A small image-text matching model, trained from scratch: fusion encoder width 128.
Rows from block 3 of the fusion encoder, named by matrix and row number. Rows with one number belong to one attention dimension. Each number is 500 + 25 x the weight over its row's rms, rounded and kept within 0 to 999. All counts start at 0. Numbers have three digits each. After the name is the row's rms in percent of the matrix's.
# v: attention query, key and value (stacked) (fusion_encoder.blocks.3.attn.qkv.weight, 384x128, the v third), inputs 0-127
# proj: attention output (fusion_encoder.blocks.3.attn.proj.weight, 128x128, transposed), outputs 0-127
v.38 101:463523508465501528516487550475522438512502486527500503498520505513529517514469542523501509500511470491523463479530514517460503505472540473478510476513501520525479422490496518513493550476518526506547515533457532517481514561511503487477452499465518489500499517518514464495476521472497484510561490502503532491505511500497502484479530535519475494481523464466441497504478501505475511515470
v.39 087:526517550479493501507497490500514507501546460493500493491478508478473477483467490539477540491489481488494488535444514426510505491519530511462479514483484462522512473542516503440501481507510499502526519479500472506475498492498537491484487489481514535498500472499490503453478531507550517483495524506500472511455471526531498515512512523517525445493491521507474492547476527498525549451566
v.40 102:495519509520522482487491481462475513495529522521480468514508464502530515500474480500564497491497516455552493494484506484494483536516532529498518484505461514458521452516519498483492490476514472513499499497509488486496535492477463491529470543505483510452508515553473489536489526477555479494523487483529489451466498539508465462541517496497473457495513466506504495543495501520481553498564
v.41 112:531526513521502509483467507520445488506499514488481506501499513526474480471523488520488523502480519547494440478496493569477491473536528510524515541494475508480459499489503480532484472553517526490466489488500493431508503483532426528493500534491518507548498471477512510505533502508505479531532487501472480530502493511496550547469468487457491501519509528499481511501510455498509490524462
v.42 106:489484549498531494466500506495522520476549445514492459458496507509528490501460517519505532477497489498494512495457491479491467469529531471499551518469509523485476495529521471484504483459564535465487492510488510544523477531491492518474481489481534454530502494526478479480481531477484495558515496552476544518488517527533511483528463506476472500531480520511510498504497500479486507479452
v.43 094:471521495515470539508481473483476505517520508516500457482460471497503476481506512501506498510478508460569476478494519497513518489522491493542491486499505543443482477491510508483541457482530491486487521504507450470533528508482461493533482527510471529472523510525442526510491499487525457537563502467470526480500527504533512488501510514506488477465547515546541456512522510517525482483496
v.44 100:496514528484510529479524497487520449530476473514492498516535519465518490497504451514505509492502522492490482495459513520497493497491550496477438500505502517488471475491539476488526505462500520470451479473507466465470513475497504468479486546515491510551525517469491486515495524503539520477535504505488536503461492537527533490475499513503509507534503534453454513533498458518463552477563
v.45 090:518457512570499530473507510503493461511486496501495500527515536476467487527498507475473485469513472469546534511484529547527511510497527514444492489527561513487520492534500515499521506495471501499537478470483478504452496475515472515462497498544466477507499500498506513482486503522490539427490505505502557492492509508488500487530518437495491499491500533466523534447499518485480491484538
v.46 088:483491544496498505487462492466477452500509488494478509531502522471491565475532457510527507495463502477498501487560515500453472511489518511489488458509530492522488536530517494457474480486503545506532508507501507506548513504474496496509473462462437491556503510489476499520501505504519519498485508530517503473502522543474463476471528477522510542492484469492481562518463517534538497498506
v.47 082:455511505512461492534500480514449484500484531496483513493525496515501528515503499488527467499506526459495479507493517497509554497540478499501542511468492507500542507489466537443485486478481481515490528453523476478559472478515522491497496477589517510462481473484515571481448484499491480477532474498511503484506481444531473527493498489508515476481478498529514489501488506509480525468513
v.48 107:499507451535525476501508463542519478499488474474523510499512564499498471490508484432485486527473487514479486511512523499534480549465526504498513491515524467512516522531486499547501487519456514511521506506501571560528482492501484511487518456510481483484468470480510445507512501557438570473470460500489522515501506492512472500497505510495523517502477485497511507507507501493520488501475
v.49 114:460511456458468502521516512556495500500453531536467516467494497521528495500526484492516523505517502500524496447510522503524578495482470484520519499516497526497495495437525494544536480462447460517511476510523510463509496508487495472496509534559519498470512529492476476539497501527473500508470483483500477502499491479524533524546500488498484499472495518497478474476550515540494491525477
v.50 107:534470501544482498474476511526520566486509466521478448531528470477517498473527514495514504499508529475466510506465513470484513504493478511523500497545525473495516529531485504517482471548492476498517469510498508460545521466443488477512547511536474539529494501491470500548489469456478486484459507490441522495499517488500475504565510504474510489505488529484512476510503540500495477515504
v.51 128:489504514470483494496507465487484496536481512482511542494491459491516501530458505506558500514549510509500515515544490504476555454516474489472481481512552522506472488466496508501531529496479432509490517506519488503485505516491515512500493453494451514497523533501482518502524522541545494500500504488559454509513511516464489505499521491524473509470482497543478499480507423500494433518495
v.52 091:486516504519509473520493511523506557476494505506515520493524494514470513525478551507508473487523465508496504527507511508483522510475487515474476518467485472501533501539505549503473488477490507521539500551475496511508527501497535514480497458456512514444467482489507453482486539458480526486525530508490484525500492498475437486528512501496496489514471486549488532434467572491492477472460
v.53 092:508511493511487550517511500474531465512484535544525510503502504505469500473493451512504516515489504483528467519523497514477438542548501488531474470485478489485520478503535459494491490503553533502474490499505460560484494479506484475533470483475477493514489541513501546487529484494512476494506492465502525446486500505518536462468466537530485515497525510517544511524542485485486504467560
v.54 119:515563501516503518506498529495531518492528528495479494531485480522497528480506489505502518523505496484490444488485491500465444492524517492505484500506446462488508456487498509476503504515566522496503473481482533532507494504493489485539508483496523469505475522505540491521520471423499499501525485515523560484482446508498533474469490592500481510487515495484468489544527494496468508504520
v.55 130:474528517511510567469530524506505484535496466493507471526505515506499491501517519462477503485467506527499501512506497519524510508527512510520472515497481439487521488536453505478501483537502539499483492428525458450521516478515471485518498487515453529526510493473486491511482467465468470491528561491455522481498505473521486530517518507489474514510552500505504450526522514486478549523534
v.56 122:436494472507471494488515469462497493507479505491517496533547477507522531488497514493517460498524530479493528483524499519465507508462473463506464504509519591507473528464531510496482553440488491484491515543470498505473527516471524495477471526494511496519519520483491527506480509505535507499534513498500496542523557530503514457473504489556509487479494482483481501477462482525520510467485
v.57 105:486511499496520489527468515519507499528465535536514538509467524515487507544477523523479520439495458508498514502547504533506507462472486495491490517486522497507481533484518474514489507480482540513475481484479495486456456498508458500493474511461517449497537517508496503503534492536481448541482529531495452523523536510476506525529455446518486503515508529498506552476510525539502527490460
v.58 090:585500486499517489501496459506519531492510517487522527477496471532459458483467452510488517476460473549469496546485506483483520485486482538505489520468446487474528497508533511536466464511487495541501479542504496512466504477508485518501488527448515535476479500494497461463514537503519519497542494502489470506458483512479535490520495474481496511504506515556499521470521545511519506489505
v.59 102:511525516495505500503507541512500451475502528488489494514473501519469521526497521502478507491483460484527542477538500551476492506460537514485525482478500491550472486544524486500497484508500518544574474530475470507480540504514499484507482512442481451511487521483491459511489526482509515472492484527535478499503516499474485482519525485503482509483510457471468556453488572517471506514516
v.60 100:478477530477492458468498481516505458509493508539498514451505475497518524493521478551544525498465517472492473492471504496524450481543523504544513501517524519516529508482492443512466495487547486461436483510439496501516495518488520524506454468518515496522523492512487503522518503504546500531492488496546481486496532553465502506478480522522523503479496486501474512545459459484492509496517
v.61 124:525506498459484525466540463494501494537478515477494494477513447480528509488509514523527527506500492497504495512491474533479542476504502503545535528538512466508481466462489506519516487486531442518486518541496459467508495472507475486532504530483475525524554532506482466552527485506520476486501526462523505470508490483456547459519522517488516498518511495454472487461503486505460515549512
v.62 093:442527504483482525507552472456493496497486454497508498499518526504528480503474524497491550535523509485544486522518498501480507525495477462492495489496526473491480483503506500481538527507528487466518569531514485491493491489519491507480509491444503564512512504497480518498503526523475519511457567492468490514482539483545488451503518535504473445510488524479505436511500496502515483528481
v.63 098:519532478512470496488530465556490461465513463514518515449490504470467516524530523497487530503535477493504519466476512490539528483533502487526501548487504511534481586473519468503565468502488488500495480468476500511504525486497507527481517486506504505519485480491484481488515526492492507489450496501472491483519565487537462515516510474482524523472464502517487501446503526501538479525480
v.64 092:538515471465557469486500515514480504495526527504495522519489505519464532516500512508492500498498502503514489503499514516539505494471542534514526496478480514451505488488497507515546531501479514486422553480490457458501502512525515487518517471523543502525455454554493505479464508455515482492503441488516466485524490493478501463472528474505479500529536484548515497465478524515500461496523
v.65 082:474452517478484499531477482485496511470548527501464503468492506541496506504515500461492506510540492474499505488475500528531501516487489495524477485478480502492507455538458468501531479535493518519476487538491508527496517514463504466508523522468504520496476453468473522483509487505495482479537545489515485452522504477517451498507559538465507499517506509508494528520457548522526576543521
v.66 111:475492485464469541485498533513486512500508523532499509482482537508508488501529472464535521488487465534490485509499492492527526493510474472469515496499497506443501465491481490492494503491490520540467495489486468485440474481501475489507510509557475507531474471528508551515495525492534509487510498524490544470513468466508463514560454475483518519513515519523465481480465513510600508494500
v.67 150:499486501487557497453528494475484485548480518490454530508510477481519505496491488521477538524480451507491523487526499489502506476498510514493486495434464471462485497507535516505513506474460548471477528472529503476490530522511491503512507446490466472510513513529482509476502524492511524481513509467487430555491535548516526471479525505512479479527509489532484509511498561496523476535476
v.68 099:565509470462495489478513511488497482503553464484497505484479479486450567490504450528521477500454482516499450494496502538529544516495526502557489465509506496478523498500503527496557504489500481515479497464470498464457520499556490481505524456559503487509469481512480523513484510515524520506494504497518486485504468496521476511501477487491486542479505512488482507505471530488537505490559
v.69 119:530478522524488545525506498487528501449511470494489481467495467492485483508497508518498518516520533456543480486525489502425474494439492552517474487522537502540507503500498516506507490527531480481477473502531481491510523494446522487499512493495491479494522543500508500526477485517505516509533511511498488510491490559484529444460514489508470489475457479519476535529533520493440494556491
v.70 117:485539481465453494450455506540492481513518489472496543508488515527462486524497512515501528510474485510542500454533501481468502510478540502544529477485485510468479409500477553475483499500522502519466516474480502482464494490516473504508509490481515535501482537485559496528472515472444516508485518505479518500507520529499532507490504477504487531519533483510515482482478478549500477518519
v.71 088:486469472523489517533467504518487513513501497483544494456505493517492499501447481513549493477557519489538529521520528502521521465479467462519516443478514527475496502488504480504496529494490486479543553486518480471514527491521498499514502524536500491488505549483508505476541490510485460482484530484503446522495445473504487537447505479511535508495506521483550475446495482497460519503477
v.72 112:496454493488516521481509499495546481477505440477526502489512556528505483499511495529549516495498531500492510469532489563498489435487498502478545494476475471503532470521496488483510504508540509467537520497525523542476503505518477495513524493525487497492478497465533491492472488500482487535479548460482481546501499500477545527486541491468453475512512503483471495499480533451480491550489
v.73 091:457491524517517520483540517492524492511496502498485504505500550505527452507528503515470493505482511521507501485511501497488535495524506453482512545515491538528518502536464528504530493476484470470530485507493493528541473467478460531541502515513483539466552430510487483485503463520467506501506500526520514509503444478505509530487535518510504492512472495536465502459430485485454540517519
v.74 097:440477512466505500465503498518524495479544513482543498494529496513514500525519480453496448501547482493511525485510504453519507514553485450557468509473506522480502536465499522490521467477496483517486520497503521491495518486502491502499510497496516553497520449485522510506508495535430520470468525503510493473541512477524512488493534533500489480488520473550536484505442479515472488508532
v.75 079:500474550515494503501517460473504491522469500503539489489451472522477457478542519488519472537459480514492527461475496481515515500503465503500539474511518528524491502489501495530549498502520487538539505518496525491479478536468499522441458526469501502455498499523504503503525480502504476489533505519555505458508480514521490487501481517500494511464475503446489535548490502485495545441545
v.76 109:515472497493510508498520531527469483540539503484473463483494441501489502476469517513500515517512503512493501529527511510510535459510513498503469487497496463447548475509511497470531525469531522450538544479551493456498515445493511487501495494506473525525504466516526545475528538470488507456517528483482470511538463493507511481475507481520494508510494506539526502556479528510485464545493
v.77 097:464480484468544477516467521512475483523509541495494507493519451500520502480487500449507504471568472481503514508512526494540489515521466507507466463482510488449506515500522474499465510511447538511464526491534504483503571516501538443513501478483482482494499498507500526469520524524485482490501515473519424505535522502529466477486509502518510485523495482532535503470508542519504528507489
v.78 101:519490512502469539527475498519523493448509485479478510464506484516509510494487480470483544505528580492498496529494482499484472457466515522472509489503480460510509474559458480471478471512509535472518524520521486505518488517466472507507490488468531509547541518471530529464522499437505492503499517468453512512507535493521519527461533497530484485498507507479505506541512511511517465551481
v.79 121:533517489484509509513501507513458537493485478504470507451519511467488502514460496529546509483562533530529428543532490508502514490475475467459485481461506520524533515523480509466461503470492480447517493509521495505474513504533490511508498504504530495447523539467509514500506496490480516520491525481489517538494498563500484519524499438508494514508475470518494507482529516516504455539473
v.80 089:508533493509529487482502513484490531478468502491509490477495549493445477513537503454447482511498509492557505501496508531531480503476501516461515462511508521523511529513527483495470467499525472489473511504493478490499453533484484465471518535502516465481503512474489494511533498537492438557488563527534456507484473502521500549507506560513507471506503479508491478490528450506467484491489
v.81 090:487495473481532486490478473503488506477511490478515490474488488472482521512519424513536498498535525530525501510538519485494493564532467483519477471520514508495493543460548479497541470503459484488505532472510473440483483534526485496527503493526505482462533520494489488486545505497470495452465528524552476520466501533526467505481500508554493476486503507530504512443493493508484507509501
v.82 092:492489524504517494520502461457488480478453497497542532478514481541496454500485526521503511514523524495526537491528487434494465445449537480444515532468468511551528510486485488516493489481539510461492517523550499498481523481490497515485491540469506486510559518525535468530511491472479498523494511500538526495467524527499517486484478492528483517488515469502478495512525470504462505492483
v.83 116:509468514558512514507535502460536509461476466476491505470520486472527514513464513542515474460537537519534486538552485492493515449453523502490470531482506514519497499525499524476511491493504483443502485528504465512532510496500489486527513504537493491499525520476520472474462513506471518494518517512483541541449465525487511547482551463478480487466489505504498492523495491472478504545486
v.84 095:463517491454472530498472514532512511522513493543494467546511491501504489483506515467493507519490475463514502487490484511481506485520459451513495508461499524502518519485464527509484485487510518543485468479520546518474522432487531496486498517516525570486516523512524509510506457487512516540499490519450486493536530505474548461519508516504473515542433471539485472499502503509530461483487
v.85 111:512523477485515486492509550559483451521564492507456474531512499482489503505503486501432493515468505500515452476502523480501496524509554498535458491491488467466489485504507542493505506492508517475475486477464506496537485441527501485491522480500535533562505462504520495478506508474487508487506502529453480475541509483495509451484502512485480495513491489531534471555495501530505466492520
v.86 110:498497463481504512497493484526552436507492491499541478532505462507519511508511484436450483483477514510484532488486512457502510500568525470550493525528536480468530543496517510510503484503476496518485493471490505509517489467507500523505495473529516552532535471542549486495502500492487501502473441491496504488532517473530526506451496518525472473490471491530525487490479475489501489458532
v.87 084:529503464480522486489501476468436557555511510516493512507513535518464515506499524493479538529472450527461533509498500525494530548505517467459497503481464503483503491495515491504505518470524542497490504513472480475468482520515471474509529500537479503483469501525453512501519504522537477482494515498536477490477492481501493529569488507513529487556542530541491490440489496491521495495503
v.88 086:515466502471511509514506456481520544475483488500539463450490531500488524509523453494519470534535514513489487527476482559512533461522486472499504496485494525507537559474509466482522476478503468441555479501511527521495460491508477541443521510554516510449504531488491499490503477505510527515477527481486502540511500518478521512513525495499504488482490508494500500543494508463514467501462
v.89 108:495519501465468456487456501504472470546512520533521482527512497502507508472478473514452519497429525505488500479522503525498528505522508473545476502530506472463531515516501531524537494517475508524518483462489531494489514470524460453523513508572524531530525508507490459500536504458502482547473506499458487479504488467500503520527477503532521532497527502488487459496479476503504500462468
v.90 088:555460511502499493551512505498500484514495474512488488529514448503532529495450529486451502449494509488463526531464525479527510476497500456514518526458524481487524554540506492545549509467480503494503549518509507508525533506498509511506504494522536495510502475533473502454511454484534502489484426474498499474489525473496527502492502490491515496501482536508525527486518488453516516476502
proj.38 102:552498532513523522462503526504508481479454508473525513533485479514478519555492478451483500513492495502482523506494502479478488506471465487535473520476547519467542497499513528475498477480463525492472498520518480495496485494550469490494532509522457513514509519468446513485478501493509512506454532529496490517521503500485503517492530467466508515467470549503539563520531476479470468490558
proj.39 093:448513479530495506494508490448456474487453518510493509526491480528504506448542539474485489514497526534485477512524517511478504517559513504481520506489509453476506511501481492513520528486546476476476498474484537514532480526523514510533469520547454546513478528532492509488488473522479462492496475515515513465540532524436492495461486511505519486529517523492507470495460503499542475501471
proj.40 108:503457494480490543508503513482504461515421519515485511536443516492514488491529478524496488500503449567473529442527511472497478509524498486500513521521520493484506521467467494528473519530512558514486530495543512477498492491496514540493522485527502512545490498471493481491525466491444493536472486498522497519528485462470535473513499528469507506493473484472547499479516496504500505537475
proj.41 114:476491489516481501514490490500564509525507443555505474488538461506511522503500501505469480479488509477501532491468501496537503498498518564460499498454494494519489491511531525536510507491494519469480527497494532511485504493489528540503519498483479512488462525487508458496506534484481550501521486519508530475488488469513508448503478517518493535456506510431511509532465571447502508460487
proj.42 108:503499509554478503523530531467490449557510502534482488498506479474504534493550476505455504509515512529460462554495492540479536511477490487525499475483526481476530492491462531524496484489462523497505514455503527519483515490503500472530483468515490529509466481515464517457506494530484520495502540487485512512510467511532516507513552518512537486495523495459453478497478509483504425505511
proj.43 100:542448502537486467527488519474527457488441528513534473525507520525493491491518490512526503500512489521447518511504531451489515537504518509501507480490491445492555495509492498515469505497520514523505497492513524511437532493503522499517538481468471491531479484490516511482501459487444535481500493542499485541496486474469465460543484550498514511480473475486493523505510462546499521518483
proj.44 101:465542513504436466506492464483490520504523524454481491508530491542502519511527504470480499485461483509528507506478453517462509480493509522494533492448508514535536492473490525521534476542514506507474522487494527500523519506520488526507479494543515491521421483521481477530543497554462505533504496517510494487502522487490491475503510496480492476492484489537520487479480496494570491495433
proj.45 100:491542492462475480491457501517526543547517495477477470524510529495549517461497498505528510507473507542488498505484498458471504475467497485501505451487503486513483462459489493494516437533514511502503552510509520460467496539477453496507497463539555526514488513516494513563551496505490456522497505473509502491501517476477476528497532497492513500539465494537474495483515473517523518520491
proj.46 100:489494509518543507555505517512502528494467533446498492497513499494516474510515492519489497458500480537535508527519488512522487448512475467450534495503496541483499448470486487491520533508480464476440513482485486522446518477515530495487549518485496510460501531517505497472521477494504496542484514495527503487522495450536535540468488517458493471507541469512524497498538473482497549480509
proj.47 083:519540497504500498519452490451524471508506520518530524482458490512499477475481539521484500507508495492460528519484533480505526490492553476545519485572520474523476491513519502522473561537502503514504477501496507508475544497490548525494504458460492464518490551493499472494511459465492471468502491535484491492456504536434503494495513488503458483496507483519509507495454481534512513507482
proj.48 120:512490489508478464528512500497497501495524480501512501461461479514511498493477505555511541517540519500512518536535483497479459460458489514500519472499472541564516475459501503458478488470521477461492529487492477477472472474511504477506452520504506524517557528527528533494495541475565469504484529487544517479509505541535468468489501479506503475543512499521484461507499487516482514498466
proj.49 117:555494573476451448473481480494490530488539503524538508490527510496468479502453502492493482522510510464481541493482507475470475512498520550499486516486468534554479494488528511557482484534510511549478483485467499506498546479499492485487530501477514478538499453476527482521490493485537538480529510513515468520452500537453483486492480466511491498491495522505504498513492483510502537496497
proj.50 109:533527512455485496506527453523503475518481531522512508500555495514501490462518486538521485516540468529499511506542515490560501459529492476503476487452469532444496498491500486496488537488497492507513490490451493501501499535468467505526497515481529452484487488508499526482508502559486511502540459501506445503548459482496519490549479529502523499501508469470508445517492483494510468510517
proj.51 135:505486481480518527496479504512546504474471494471506550496514555515495495532519469467480520492451513454537530492494493473503470524508463497496516509503479495493474520518510466516529455506520514552542475499469458502494492484482527466495516528479520452498522476463509475537448457474502498501546493489493506520472499494513489525493460464530520512503515526549526529465539536522499534489478
proj.52 097:554478488498527511454491517487466457489497524508486517504499473496487498480528476496495504514554508481501526525492512537553453489529506467492537490503542497487499498460492488467511495515496502518516516484490490503503463540474467507500455492516509517499526574515495532501488520555528438488474473473531484490460491492492514534478514450517512538490502513471515479539502483476466474536544
proj.53 082:496456500499493467524494477465518526474498495446481438499492511507538484529528554511497523476477486522506464509493507515483541516465484466500479512497526508490526491506491534499515555482507505490481511454543520482488536500480518529503521526464470524519515434524537485520490483513472493497498491515486493531499490491542492526545522561483500512508474461491452478461485487539547517494485
proj.54 110:516493559509484528491516478511491469474479478529481456453518498522508503540510539513466509486502425512504476513474490525517481486445473480510479501476553524469513478525523536510514527493482535493458483501489521486528507512485525532466485537486451513521469479508489491483454531540529520515469480509471474489546514495509502507551527510500522479503485504467480520533479507504540491465503
proj.55 117:529540473513483500551467452505484515476519518501478511490515483500488532462508505497521477499481473513487497491489503460504509508448523450513523451486482519476506500524494529480503497485545506461500465544501558525494514484523491530545522485496531514527488510518520539494514529511458495463465400488476491519511528528510503474451510484487513476470516506504531539517488482500521497505488
proj.56 112:510481521489521471483491543501510488513496552480512476527473520509491487573503457489536528494522478457551536482479484495485508480533477504500501503500514479518535501516489498492524492533459494529529510482481508497483495488465501497487520466525500443456498500476460493503499489498446505500494512511490484520459490459499468536516498511473490528518473508529542549473549458564465522504517
proj.57 104:489486502499482498481530510460501583499529503479463502499533491446459531479505496500484491528513509518504527441472495468482514537504492503497502496463475503558482474508483523515525452498500487471501509508505525533506534509509481515472509475520496539500501466506514449478510496491513525478490474465485561506446500491522512525465527461511494528512542541506519497490519503439490525522535
proj.58 087:469470494506513523433523489508473510476494499499474513540490487478514498474521535492491513506541513472516485477504522516539458527550507565493518492450464477532469487459499496488515518497520499496499515447484536520499470522470495517523477486527471535512517498498505497493489485537509473516483477500561515524490505517483490487508486519555471521525507482441512470543481539484440488490481
proj.59 107:507510555500541534475486517543455535526466481496496495514514503469493523503493506477461475473496506516532504501471504483501470486525496486447465490509510514470502472457484510514486511469494502485462524517531517487463479508501465526474517483531491553496529518484509507476524515490548459530439522474498493510498516470499520550475517473469498518521478517522515546492544481450474548496531
proj.60 100:483511477538477545494499505475483479517500496546507479492510526505503482535504501497453529488513494496476511480484515519464533502521466473508521523477534535522495511531530514519523523461492533519516498464538502490510515466459504461512518491487493487525478469507474468487485497494444519529537527541483479476518470486556543483535479533442484511483489526499517463443480497512532471463458
proj.61 140:510544524470484524476455487543510502447481483501490558515510539512490503535482496449468466494485492497504506426506513456528470511505460514482484474464534539501494556505517495502501476517484542523515490483487489521513535517472493494490521518501560462498481453505476507509477507517527570535507492489490464502482514494522498521526467477493488516491486495512539524493509521475514492516472
proj.62 089:519467482489485450541488530457522503467482523482535501491486486505491499516502443480525460474525572495489497518531498483502506489516503485491485543511520450482556524528470540482510478493484480523504525457487483518509500513512511471518470540520491463486503505522500527527470496506503520471529492498492512508511518495507474521447444468510552532463534511512486506505521463518530458537502
proj.63 110:513517491505480427508488530456446494544546489544514479471552522506516471464496515523504499506510553502514490548493496543483476493482494507459545466496531518530540451489499497518488463485546474512501500508526501513490509510473494455503464494502525523496485500523538514547489509508506514495532510484500495509458462527487487497500468476480489488539528511506507478508483453490523500449484
proj.64 085:498463530535481523515474523478481485492475487490496513490525532496547492543493451495486491478485451472498494530522507526472517484530479495511494471460508501540519517480454499486507472484514498483540498543533444524500519463501478524499479487464485515508526526520500475479559497530511533503465509532502522527497476476505548484532532451525513514454455523480518549464526512484487482503486
proj.65 087:497539503498555556452487515456534470501507469459500519565481510446485486532499506528518515490483532506527512492462506486508498477521542450495470520525514519523473511511518539498492482487463512501502476536500475487509500490519489507486504473493497448563525477523505463495526494470486494503494518520473527552524522453464497494476521500518523484496537493539516517493506478503495467467470
proj.66 102:494507513554514500479497502491500483509514478497477516536518509502471502523470513527446538469502524517483530537518503511491528506506515491498476467511517495509460509485486522480496499506522574509520561453539481501525552479469519458498505475499515513465512509486485458505514487500467503515464530471524532508480494503460474506495523467503500481479519486456510512481480485465416538548527
proj.67 136:465520514493470503511487547531503480446492491484536457535512504534513528525524488528536484499558504493490498512513498519499512468510451507495501478513511525510510507498474482510479465550527462498520486541459460479501503484451483445507511505494495477531501480524460482503479512530525567516496504543459498474511454483480497501513462549503530529452474509514501487503463517516479499518491
proj.68 099:489497528547508505526534504512465490534473527545481499508511552496500494549509473503493525489496477512491508513457525471491469481507485485478479512498488509538503532501492516503501488521515507443525535543522480495529488499472502460500476513529443520489492489511463487474528458500515498462408528484532483532509504470471503510527496433481496487493494500503523508489515505494486578499489
proj.69 110:491471526484510451478474487513489490518500530492528492524494513493521480479558500481543457479538489507472474474489558467521532477496511487526508471490495500460463543516535472492502490498468485511488499549484478521476499531492456510517488525466536487539504499500514544486488503460518503498508516507479484483481512481479529529495501519454524496482536506510521499566505498535559498459439
proj.70 108:505485518511491481501523504503524511486494483550548498459511497496535547520443492504510503534543487456533465513517486498469545517502466534488510500504463478518517537469521486504488435497501505443514520503521495516527490509514491487490505510482490459509522469493476492456497459528513463531503537543496474519436497509488474512478510465515540481489532481480504526507515457472483496516550
proj.71 093:524520560537493499504477505472458482473494567527496498478500517513536505509487511486463474488436502506515506483492489463488489477503501498471483515490507508494539513483499491524516470485499427512492471470478482486477460531525513504497493498514519523538491477498495537515514503537545508482480496477557499541488536503510499496506536503495497512521493478471445506564536487521509427496526
proj.72 109:469487517521517528506505530486482519485498521546509525517505481509514486478494509504528478495556539488500483467507491476508437508499477482516508530544487539469456504518486478515502474468491485465481465518492466432469470522454479473491495521499480520540511479494499468518561472541477530527523516502482501508514547514507537473468470483550508494492522485507525506544457481481508527478498
proj.73 091:518477482455504497467471473452477516495515509488514537472492520532489484518468536505515535498470478536494502444524507513525479505505527504502488505479513496515460501434499470550442494478511533473493499491523563432506492550500533508511546501487500475479472509477511492487524506526480495535560516546523506490485499511493511514493523487474492504534515483477507485500463542500516499534483
proj.74 094:561509515523553515492501503454528516453526498510515534488480470459485502534490466501496493550449521530500453514463508547520477476496535493447508523511494477518504517501509531532487496534501533519537490492509494475491500495516500502492449482511531477490467493501494455487506507502510459522477491519466504507485485488537455532493457486502515491514469483483466533483548526552490463495503
proj.75 070:513517471467527482537513461522486510475537492479475511522479489490511478477502497462471529486462496484505497511472506538467508503467558481517502498472498463547524468479510545533492461522503511530478512504496567542506487497525485484540478512510424484521483478532523541492531514507518501502504491467495525536490472466477490477496512481447494514483521490509540507520469490491521452503536
proj.76 107:482522534512508511515485541462488496475484531498519508502513520498503502522542531461516475533498497482473489495527493503531499497520493507521529491461519509460430551484504482543495436529504464512518483519429439486479486507471470446519487519508515468508494505508487495508485505512485529516497505529510488526465499439439505555499521496500535515481519501488513489479514515513489507545513
proj.77 101:514520548536513518491459527463505465437504508464499465528479506495511501545528497525485509479483556490513506510510489514495514448515511473486483515501524511489509514516488505484531522519494460538527472509450468516509492449508467494499470480470531491540517487520501486516500515460546529471474502501465494518509485460512486506498504554504506511479484476499460512503534494546508415491503
proj.78 109:486477456485491527502509516487545493509481511473529500521537511509491523465528518524526463506509504451495503493496486454525501495513498527500495488540517514451493501529550448502545476474476467502454484497462431503490479519495490441505514523517510511526507532496477451535543522549462516511524511514491487525484501486468502517476526521510543490503533474500513489515514481495471523440499
proj.79 112:494500519531458494522498484488532460496504555498505528417542498535519500500466542447493459489520515511496467514489512461484452504522477519499509512496483548451518526512453447513506509483497454495488502472506478473511522508496526507493541515515516515500519553473451521527481490502487528511490504508500462521510538479468519472505543527509505483521491482505480498534477472515494518521477
proj.80 087:501512480521490513493520481455475492479498515503485494468483513508492498479453473477530521473503493477508506501507474466521504504485528525489506486480468514468519463490436509501551509461530546490497495495496469500506527454540490505473511468481458501520530498521548497545521478514496517479516524497503534518501490548497547540492488541526471572489554470471490485539495492505530486448511
proj.81 095:531508533532480491505505462503497464462506533495477480479527532510493522533491483493459491515468471539475477529469509493454490447506517514453520525472478499501513543499490549543526486518527477529495504460519478499537488481497497507481482516508519485512502483514473541495485488514536485520465496474530472493486497468567497549502476528468499535509510505501446481543546500518508459467489
proj.82 090:460519480495505480484504472537528528498515496544506454448473512508504485443491489443494482519470510501505482480553495520486490525469485528551558463461507525476517466457512475474503483511518491499487511479515484528499480510524504504523501486477538489520494492482527526490504543537488552534569508508506482514454488531505497466479498515499521512476461489482528483517500521507507455511529
proj.83 113:476496516528499521477521484494536480494476548540511511485519508510497460507511509494539464486524487502476527442471548449564452512537505514505492474550488534490480514520507471531495512476464487441490458519516526442455465526470506505516497474524521511512498492481472516488513525534494522509512477532532470491550482496468495476520527498512498475512474513500483512503478522509491533492480
proj.84 090:556432516485500472515471524485455520492492503499517502487449479506530502490490486523545475531508523509520439559521480528531515507451503483495491457504509476497501491509482453461454530506487478542509521486507499503480549515480525514470534526517494470495524521475504477523502525502484483524489504486469480535504532532483473531485482505473503509487523478486516515528508503480510486563451
proj.85 111:497465507475473509466499511466489504515473486492530522471521516494482521550493500516557514574496481506484495527502479505511537475520491535497537516481506488502466518511507467503495450503505497458518505521481465520503517517479495487492529532520463451467517522473452445473502472503505458511516532505510497517458481447483518553527481490506532510522509538500493493444511521501510550488474
proj.86 110:565450481500514498513499499449483535468522509511516505477506515513498484530544493554509498533455496469510487526505487527532477485478490516483484487480524471513509475502534479474513544497549499500487505511518539503485489491472516457490498494525488523448484488490496461480561552503535481529483541486509479512488488505519474525515479458456487502528483501453504514490555538509511507460490
proj.87 084:469574514487494536515526500503476487506492477490484486509461473487486527502449494489486533499510509485543509505522491505494491514477451483492504504451499509492489491467465539472467520510553508516548501505536480497519519446516526556486571498465487494510493475494515487483453477516456506499470516521506509482487522525524530510481513489556475542495500496497531508495495504471443515541498
proj.88 087:537496500560503527537532524490510513506505537501495544507519453472485472481495483466516446524514490514499463532456528473490423502488500495474532486477503520488502473532461503529492522489515506514452491488522496464462513511462525491521482510537492523525486508501491526542534509529501481518458450458471524490544535528488508497508460472480475515500521494514521506504485486480490533489471
proj.89 107:501473491562513507517523513479480534506454519533494478525480524513490499561524496534543528525498472545489521532511488492512495509486481534504532524469475464513502493448515464485502529476506475465497523474494466489509464498490539453481515495493474487475485512470453482493473475509490484512481535444498472522493479550490492567514506471488503508500500515535532484489544480494479527527525
proj.90 089:529512487450520529493481477516506492518506519479486520500506511534528456486522490511502454493459494479500519527480502519513493502488472492520439485505524504506540462532519481441490547491500459506515480540542535508452465499473520518498517492540488548507477516472497458510529541524528538486498533487507487541539488479496504465490530474485494508514440465471498505490520526501495500466458